config.toml
n_mels = 64
spec_augment = true
loss = "cross_entropy"
optimizer = "muon"
batch_size = 64
final_lr_fraction = 0
weight_decay = 0.1
Rows from block 2 of a small sound classifier, named by matrix and row number. Each number is 500 + 25 x the weight over its row's rms, rounded and kept within 0 to 999. All counts start at 0. Numbers have three digits each. After the name is the row's rms in percent of the matrix's.
After each channel's rows are labels from the 100 clips, of 14976, where the channel reaches its highest value: "responds to" is what is common among them. Only what is clearly more common there than usual is listed. The data: tunes sung on syllables by a formant synthesiser. In brackets: how many of the 100, against the usual share in percent.
# conv: width-3 conv (model.blocks.2.conv.weight, 96x96x3, standardized in use, each kernel summed), inputs 0-95

conv.31 097:505492491499470486528503500547514482517506482498497514520475554500540535444451474501515507514522519516493472511527517513494438485489485509521483506528463495523511484508478514512483524470521493532519541545486495525465531458533479536490483476469511469478460522486495505531457444485500478469
responds to: consonant: /t/ (72 vs 13); clipping (28 vs 8.4)

conv.63 101:479465492531463528499480476510517515504487493503500501498512466543481464481491464462487482540497470480513470519488460461519451539472484552554525507502507496462475501533485495512536509468501534492505477505504514501539514490520513492487537531516519521521529499480489528476519452509456548534
responds to: the note B (98 vs 27.8); deep voice (80 vs 25); the note F# (58 vs 28); first note: B (45 vs 8.4)

conv.6 091:498504489472544492478498479482484480521477527488533533517512482482506499537520492469493497511534456508539446464516510532500475479535481470520548484519508504539504476541515467536518495489555530482486513474481486492489459499507471511493514539509488509528490476546474496533492436510538485469
responds to: deep voice (66 vs 25); consonant: /t/ (64 vs 13); consonant: /d/ (35 vs 12.3); clipping (26 vs 8.4)

conv.4 103:533492512513512479519562467512487501515491475547519503503504515459487486531456501509479490503540515496499504489520487499484483507413513501448504508489479488514488455493513553491496506526488534587476498505505505571505522463494483509527479495488509500511505484517474489491506472482537508507
responds to: consonant: /l/ (70 vs 12.5); deep voice (51 vs 25); vowel: /e/ (51 vs 16.9)

conv.70 106:464561516521532482478515489500495487482552471487478488503468545507497513481528494548511474491498509457591515482491488527519445502527498471486527497493521506505471527489533482486473515501556507506464515467511507520480474502513468473531471487469519515465495500489486472507486528511497481479
responds to: the note D (100 vs 27.6); high voice (65 vs 25.1); first note: D (35 vs 8)

conv.56 075:529507478518502511520486497539540486541482555487549531488486442508504527484512488485506537474491503526511480541532511530489461501462537481523562486496494455512506487500498512490524516495504534489515513481506492512472454484476540487556506467476504494511529486512511462475517547490510525527
responds to: the note A (73 vs 28.2); vowel: /o/ (44 vs 16.2); first note: A (33 vs 8.4); consonant: /d/ (33 vs 12.3)

conv.92 100:523539467495504516485516506493466540478514487483501528490441468545499484496490516518491489495497486492531513508506519511569519520510520541549556519529471479541514457537525456472523446494458512523508491489506529490489489459484468488494487538476495485471483521499514465501485502486511522512
responds to: the note B (59 vs 27.8); deep voice (52 vs 25); vowel: /u/ (41 vs 16.7); first note: B (33 vs 8.4)

conv.67 079:513502538506538479463502497519511463492487541448472509486522494536536495537510508510473476508484479458507538490468497516457462483482487473494484515516480528496517502527507437466517462469498478508514455480493479508487514522524505500515506509564483535499545509488489477531501479537532533462
responds to: consonant: /t/ (90 vs 13); deep voice (52 vs 25)

conv.10 109:477490515517520478504483497500453466546493486482476494481511493495452506485480483503530499504520474484481519514478496516522539527476480477496505553513461525504519464551471497515505516534530451515487493492479529466520511515504505466485478514462546562533507492520509518483452507443466538489
responds to: vowel: /ɑ/ (96 vs 16.7)

conv.8 101:514490515476500475469475510523541438525464509491482481523505498529492499464521534500477432484523504532441482472504547545486516526506526531511519517504502472497588472480443500537476485527497517484480532517485482521488488498539512498495506498501532486498504511503509509522485505515505515504
responds to: the note A (100 vs 28.2); low voice (53 vs 25.3)

conv.46 089:519493524505515497532494521477477484486475491506470517516466516492554533496516518485526468504482468458548487539508501502478517489488515497519471501504519482455478470527496444546488524533488502529469481546452511472486474537477468493539522500506470475518472458532520494532502476540488464491
responds to: consonant: /t/ (93 vs 13); vowel: /e/ (38 vs 16.9)

conv.68 097:491507498467497511491482519500467526488468495504540491532486524503518510499510468502497548473462568453519516537500480481495533545527500508505490514493520499550482447478528534542499534456482508496476484478529522490484454519508500501517497474447491539502493477484441491487527511510511464504
responds to: the note F (93 vs 27.5); the note C (66 vs 28.2); first note: F (58 vs 8.1); high voice (54 vs 25.1)

conv.41 096:539505485520486500532534511524508522517516495513469481522534522508545475447518543489485466512491495488543529538557554483486496500497512511486573478516490458445477495498491498469497479486500500477492506528483516511459492494482472506502483481449522487487453511520525480479497473539486504488
responds to: mains hum (100 vs 7.3); vowel: /e/ (37 vs 16.9)

conv.53 101:503487496458506494511469498478508517482466479550516470512517504477464535547492501513471503455478482530545483497543480475500546427501510561509495527496503476510517476499525476511504512504540468490501502532542514500529537505489507544512442470500508530518519509473519479479502515492492476477
responds to: the note C# (99 vs 28.4); deep voice (67 vs 25); the note G# (57 vs 28.5); first note: C# (35 vs 8.4)

conv.27 109:491455500475475475519516523504474539509543451516503517527503493493502504442500458556514554491543487493537502480475562518514479526482451477474519522456491497501530479461493511492501518501498503523522510510489514462498523498533465496503476449487497482468478515506530508474496489509530470518
responds to: the note D (86 vs 27.6); child-like voice (55 vs 24.6); first note: D (27 vs 8)

conv.51 107:533519525491532530556482476469499480463481446459501482480532493500474540522503510530516485504508498549503548467502495506490546500484469523502462479546527481556536515481519487478487504536517545532514499483507498526541482512527500514527478477499480499472535483522503512501451513494480498500
responds to: vowel: /u/ (79 vs 16.7); deep voice (65 vs 25); consonant: /d/ (35 vs 12.3)

conv.71 110:483491502492520498490517464478508435504464495501519485496517537503498510483502553476493473445519452505501491499552535510487520492521504517511553512491503516445480491495479480540464499508512550519482439483460510503492503499450494485518510539508484498470524471493479534486535529478468498524
responds to: the note A# (99 vs 28.4); first note: A# (43 vs 8.4); vowel: /ɑ/ (37 vs 16.7)

conv.91 093:525490520522468460481551480497519501517501476533517474502486489509498502498498470482466483496505520549511498527502500500477527537460526488492532521457482497477480490473439495519484490489528552551490505517485508485546449486502535472523502524454490494494550553492515517523480497530502539475
responds to: deep voice (94 vs 25); the note A (64 vs 28.2); first note: A (30 vs 8.4)

conv.5 097:492508484495507516544516510497474517520477495523499492479502499504552452496507501570499551515500530495504503499470520549490519496495522469439488503461488505488487499537483493502487538514481519527504542490492488533517536521489500564496525475504493475488463496533496507438488557477478530478
responds to: vowel: /u/ (84 vs 16.7); child-like voice (67 vs 24.6)

conv.61 089:538491465523525498524507472524492531494494513479522533483528508523485462488484478441453497533495509451498520489486519469484489484526551503517487509512517487553479502502509527531503497501476531503499471501453537543500490525498540487513535510457508534451482458487499483538504476488453506530
responds to: consonant: /ʃ/ (66 vs 12.6); deep voice (51 vs 25); mains hum (46 vs 7.3)

conv.89 107:470501479514527474495495501480502483482534519547545499489549500502441490467508465495476546510514520488477486492516491530495486530537480496474498533526518467494472516538496480454476502478504513488504463474471526464493518533476436507493498440523549521526470477489514501498499476485534525490
responds to: the note G (94 vs 28); vowel: /i/ (57 vs 16.9); first note: G (42 vs 8.1)

conv.1 097:517507505504498469507506541504481497459496452480457509470530497494511537495506491524497507492478524546503522478506480484521514528473453487467481459506509499550501477529507511533493520495519549481524550485488468476508581492479491508499506499529484467486497513527489465493509473434528458516
responds to: child-like voice (97 vs 24.6); the note G# (58 vs 28.5)

conv.57 105:523505503490478485517517448479515514478511473556517497473527474541501472568463518510471472498488557530483485502482484519487504499492505517460490510506539498523502497480492481499519480507482496497535543505508486485508538483489481458503533429528539469485477491489551486485460504491509530533
responds to: the note E (79 vs 28.3); first note: E (43 vs 8.5)

conv.90 105:495534535522494522475552522514498471460459515466495502511465501548482535493519474482499462508515518502510504520520472479514469500509475450549505503481483489527487507526456501474473508476507490496497535458526484508512511516507487456501494524510541490604478509508518496496515503465509484510
responds to: the note A (70 vs 28.2); high voice (61 vs 25.1); vowel: /ɑ/ (57 vs 16.7)

conv.15 091:493526481504481485489482480510498487480488534504525515481536560486476537500499527480522518539531523504515513481516500459516531449502506496474559485519490497500495454510497551474488497485487535491476503502428467486475489468508486518437525502507533507505493487496482500453454479538493506463
responds to: deep voice (52 vs 25); consonant: /d/ (49 vs 12.3); consonant: /t/ (47 vs 13); first note: F# (25 vs 7.9)

conv.13 106:502519531485475499502528505523499547460527525473530490506462493542524506498500551491514501513481516507486503514483516453507519471513508531549508437539529493449558483468481511479527495497501527502464476516493540497480488544517471480499491510528499447498485522500493500469520496511460528537
responds to: vowel: /u/ (66 vs 16.7); deep voice (63 vs 25); the note A# (58 vs 28.4)

conv.12 099:500537514532467514514515445520509480480516460508504455513465475508486488500484532470500554508511475452518491478491520528442502488517496515489513501521477498450500507477500523527508504472545514492498505519514458465479534472542514521493475541461484522518525468489506551504533509466479472521
responds to: the note C# (96 vs 28.4); deep voice (60 vs 25); vowel: /ɑ/ (60 vs 16.7); first note: C# (33 vs 8.4)

conv.29 085:470517497486469510492513537503495442532507522496451525471472498465554489534481493460494467472492498541498491443498492481470535511518521519510528506479443497506489471499507529467525493460494481547502504496492520527519510510507499526477505475518503489454463514489536461484473453505525483474
responds to: consonant: /t/ (92 vs 13); vowel: /e/ (40 vs 16.9)

conv.32 111:528502491501531468473520482543533494493512487456488475475495494508494489493489558491486492472492516475534514527517491502556495501496478455474517509505556496492506484480548501487505497505490506485515455497557493481527521516524495453467477525503454463542477468499470455515488532556507516515
responds to: child-like voice (94 vs 24.6); vowel: /æ/ (78 vs 16.6); the note B (65 vs 27.8); first note: B (33 vs 8.4)

conv.86 096:504453471496456471511513493550521486511531515498474511528520510594555475507471524477470519522469532487512478511518500498533507492528519489508494521454466497516495455479507489555514496523524446505516478534512487488488497476482520486497522514526494509502549486490489500514522497527501461499
responds to: consonant: /t/ (94 vs 13); deep voice (59 vs 25); clipping (26 vs 8.4)

conv.38 095:503504507477488499475496463477493538479516501489490478495489474536533519466474463533467462481515488537548475516507505512528502507476526517503482506523490458495515546540447515518529520487471530493489523513540485489534504559531487472491484506506547481524488480465466556498517510473479501541
responds to: the note A# (72 vs 28.4); first note: A# (43 vs 8.4)

conv.11 105:469466500530480539534473563484487471472505482532519468534526466472517516525514513451509451533542524516516495494502468495500480508536490498493493483525503518537502510483536508496559524482539446517492506476503504454524500501484490497522494489440529521479526505530515502493476480485510475513
responds to: the note F (97 vs 27.5); first note: F (42 vs 8.1); clipping (32 vs 8.4); white noise (26 vs 7.5)

conv.18 095:498474504479514473560506522483490520479527505540472444529475500474469462483516473503490507448537513475462508483476521452503475483462502491505535509494505538481504496521502467507444483512526520487517472508479521448546508508497479500495493501517498521463530520550474493474480450496485482501
responds to: reverberation (75 vs 49.8); mains hum (72 vs 7.3); deep voice (52 vs 25); vowel: /æ/ (44 vs 16.6)

conv.39 110:487482462477476490480528487476479501505509488424492489487465507488501486523551517516443527468471513561468516546500548533514501476479526492513467498487509517556526478528496490473484506526522546471476491457484503514511526517519491496524450470506500522514515516491515523502478495473495499485
responds to: the note A (93 vs 28.2); first note: A (38 vs 8.4); pink noise (25 vs 7.3)

conv.76 103:471470478489471497498496478523505471494494472487529514515525501531500475496512540538468452569501488518442465496483507506582502512518492457524534500502455552490493514480539475515505521500532488510509546479499483481519507527518493480493512486519502529506516481515491507446497473495497509457
responds to: the note D# (94 vs 28.4); vowel: /o/ (47 vs 16.2); first note: D# (46 vs 8.4)

conv.84 111:518482483555506504500489487527483510539504455459512483502523522503491511490441496456516529488514513486493477484553480527486511548449504523544508488503512498493509509497497437492513514490520526530536497482490481456532490487481501512456512475536499487530466507479497467507432496471534511522
responds to: child-like voice (72 vs 24.6); the note E (57 vs 28.3); first note: C (35 vs 8.6); first note: E (25 vs 8.5)

conv.60 093:490505546514547461472478496488470521524486507509506490475468492500467486505494521487474555485481486525499483510499492508487480536493450512478472507512524444505537482471503470499530555519484496505475530491548516482476495554502499493492484467477505484448522510490480505499425497507483547523
responds to: consonant: /d/ (57 vs 12.3); vowel: /i/ (40 vs 16.9)

conv.77 099:515506463520470497499499514519544491465530499514476503534531468485522471513528490524504448469466501462568473491466502510558534508519531545497496494484516519480479517491482469508501463501555521536487516486537496560499507500479502491479508521533494531517505521527513466512525518481490522477
responds to: the note D (93 vs 27.6); deep voice (56 vs 25); first note: D (36 vs 8)

conv.43 106:468489463483472529494521503505510489469480524512531480486460514470510516489518525462474508501472483481486519484503509508503497500489547526535508454507460463496466476568525533512510497488518455527478538492493491525476496484509476535508480518499447493480521481519469528514511480524577529468
responds to: the note B (95 vs 27.8); deep voice (70 vs 25); vowel: /e/ (53 vs 16.9); first note: B (45 vs 8.4)

conv.93 098:497487476469486490497535550511488469537471534442456505486514489513461530479497545469497516475502482512535465501490470494484531492561477524479485448493511478502496509514501526486511506518506541542509491486513488504521501524455481490470463468507535510471538512484534523541462472489505490512
responds to: consonant: /t/ (44 vs 13); vowel: /i/ (40 vs 16.9); vowel: /u/ (36 vs 16.7)

conv.54 099:476454548477526512547508535510483470503484537476493452515537470534542516519517528469499473503524477528455518541445514521474484503508477481479512509496510526494515481508514461516510488509558509466485527502508491504522480478488496521519481505494433519492505550535519481495492499470487483498
responds to: the note A (89 vs 28.2); vowel: /ɑ/ (49 vs 16.7); first note: A (33 vs 8.4)

conv.73 106:515480508505484539503497566509494527493510500517507453485473476507494526510522482521554455531516497552477490540499509492473497527494497489451478472463520465481471503509525528527509536537485500473487478544478483483477487504490518476508462499497474551495486468538465531495546532481511489515
responds to: the note F (100 vs 27.5); deep voice (55 vs 25); first note: F (38 vs 8.1)

conv.19 097:474480477536495525486522544480524497510507500507475518489502496493458525494502500525517509456487533430507507495491466524488484537467492574507477526532526504509539489554483459485526518478483513486490462470494472503474498474522502533530507476481498504536529540498535509526470452507512498524
responds to: the note B (59 vs 27.8); clipping (33 vs 8.4)

conv.44 090:524537496485537549509517463491465490463468484512531493527503488487544524541499499471438480511544492492484522483525486517480480507485483527505540463492499481463519455491506511494503478467527523518537473517483515521516498466516457517442488538458505461518471519520509514502503519502513460489
responds to: deep voice (59 vs 25); vowel: /u/ (57 vs 16.7)

conv.35 100:497456491483563443510496506548491486518482479525514479543472489508514469532473479494449496496488522483506502496490516473463495535487502513550504472478497489507488514470541461505496464505468526459488468525503535492499528464518482544511529533520490521532449500487471519513492494477519467521
responds to: vowel: /ɑ/ (61 vs 16.7); the note F (60 vs 27.5); first note: F (33 vs 8.1)

conv.20 108:473423514488445499500507522493508522497524527509462499539487534547441463523491523501518496499504490533498503502473517492465526527510490546518503496504495525484484499468519486516479523503443510475499525497473516521533474484463443514530524478528520532549521493525517526491497497496469490483
responds to: vowel: /æ/ (97 vs 16.6); deep voice (51 vs 25)

conv.47 089:509499483526481488497497482540476548520496504472481503479498498496472516519524498506524460480484499541481489533498509494543491488507493490522505466460518454517490502501462493469567507531499497469507477534516477479505495506494492488524430448458498527506495476526555509560497531506510465459
responds to: the note A (79 vs 28.2); first note: A (39 vs 8.4); vowel: /i/ (38 vs 16.9); consonant: /t/ (30 vs 13)

conv.85 111:510496494482498489472499447536516532492475495513486465552478515520477476519513518497501508479500475547505488495521457495500478502488488445513496517525493514472467433453508501483446544488549504501566493528510516500517464534490504520500536502502521462519487537523515527510505489481479479528
responds to: deep voice (80 vs 25); the note A (76 vs 28.2); first note: A (31 vs 8.4)

conv.94 104:496493532485494483508466484535493490553534525478495500486489468519516487509543487499515541484537546503469480531515508502536499492513531496476484451493413504474502518450482567498502476512463482489470503500524472545528519491511508490496483510504479504510485520501505484503494477539507492563
responds to: the note F# (96 vs 28); the note C# (65 vs 28.4); vowel: /æ/ (59 vs 16.6); child-like voice (51 vs 24.6)

conv.82 111:500530526500500489481505507451531488458493528523529500505470491497505505484517508503532534511484503489473446515489533473516521512468519438529495480511513432488512503520490504474479456489497477489487513532534527537520457507535488513497516471471541502483475555484525512544528494517445492486
responds to: vowel: /u/ (57 vs 16.7); deep voice (50 vs 25)

conv.75 092:519503506507511522468515487484511514481497507476514482511454514498482532495524512456491481460521446500500459531485521471504501498463519499454491527506541474484493524493527491479529494538506502469460506505479503465475466482468492516507521528498536505506541490542511461567522535481568470502
responds to: reverberation (82 vs 49.8); consonant: /ʃ/ (50 vs 12.6); first note: A (26 vs 8.4)

conv.74 101:489493472536474456542515480481529499533462505479529504518488504489492491483465463521482520516468556486502492523502485538487500471470517495510583546507503466483499511446514534492535504508494493459486542489545514519507509519511474501507506514552515514486523481463481478482478485510520528470
responds to: the note G# (100 vs 28.5); low voice (54 vs 25.3); vowel: /u/ (36 vs 16.7); first note: C# (29 vs 8.4)

conv.34 117:499537473502472476488467492499509516496482489502513486483512497518521502548491482539471448510503513431489523518508524463474463464476484482497529504542512526502530493511476480516550504550527516512478508518483496487463527527471493471514513514507479471516542464563530497503510458495519501451
responds to: the note G# (96 vs 28.5); deep voice (95 vs 25); first note: G# (46 vs 8.7)

conv.55 097:479520493542511516464438505497475489511536483524517487507487463521532465487464466525507517564517526485526469497514468509461470486488478520545536487528532508490486531520513518491510497486486470486526485516461536488540497469518462504514536476476500471516495532534512499543501499526526525530
responds to: the note E (76 vs 28.3); high voice (51 vs 25.1); first note: E (44 vs 8.5)

conv.24 112:517508521520484458477544548467501514512526477513513458469512524520461532508502524482519530508516503501505532511511477491491522500490505541544437524528502543496474537500481523471492498496472477484516512503524523492538507457461468446520517486536519496539500497516472505532511511483457468466
responds to: vowel: /æ/ (99 vs 16.6); the note F# (82 vs 28); high voice (70 vs 25.1); first note: F# (38 vs 7.9)

conv.9 100:466510521516559494517489474526504454480500452504500467526474506511507511519511499552527534494526520491468505493438498503483463490469521479510485502521487563474503500536491508479508481507508457447524525507501525455465500510505495477535453451497500529527472483526491522493476500522489503472
responds to: the note G (71 vs 28); vowel: /æ/ (67 vs 16.6); high voice (59 vs 25.1); first note: G (29 vs 8.1)

conv.65 102:515518504442496514509472474507485485478496489508526490505533532475538454492494513516469522520516469517492494519533470541503488539486502476461462495510467523513476473477499470501547506471481483516482533499500506505531456533495469500507537488540546495467514477494522486567526562503520486495
responds to: the note D# (96 vs 28.4); vowel: /e/ (57 vs 16.9); high voice (52 vs 25.1); first note: D# (38 vs 8.4)

conv.26 115:499527492504468486508468480487541522492507490551463544524501481502494478540476530461546483550496466505543473484515510497499526497508477504508477535478497509443474499511517499498477450513468535493466522513483491493503500497492542503448494484491494529452519509536473500516482541476517530548
responds to: deep voice (75 vs 25); the note D (73 vs 27.6); vowel: /ɑ/ (43 vs 16.7); vowel: /o/ (38 vs 16.2)

conv.83 108:518512481467497480465473490469495481495498561532510501486496502495524476499537511540442460469503503480515483514518525535508507535510456502486494537514485537448488536540535473492531492530512459504482487476484474460529490518476477513480507488472490507515505502518503521501481527473480461570
responds to: the note B (97 vs 27.8); vowel: /o/ (55 vs 16.2)

conv.0 108:474562494526519513505511513452478467474513519479534500554514508532486486509537502480507499480495474491520485443498485532499453511480475440527536493510479454498518480459512512489473506464517512503503511526508537507517473509541436480532486506494513497457492530507507527536498484517524512502
responds to: the note D (88 vs 27.6); vowel: /u/ (85 vs 16.7); first note: D (33 vs 8)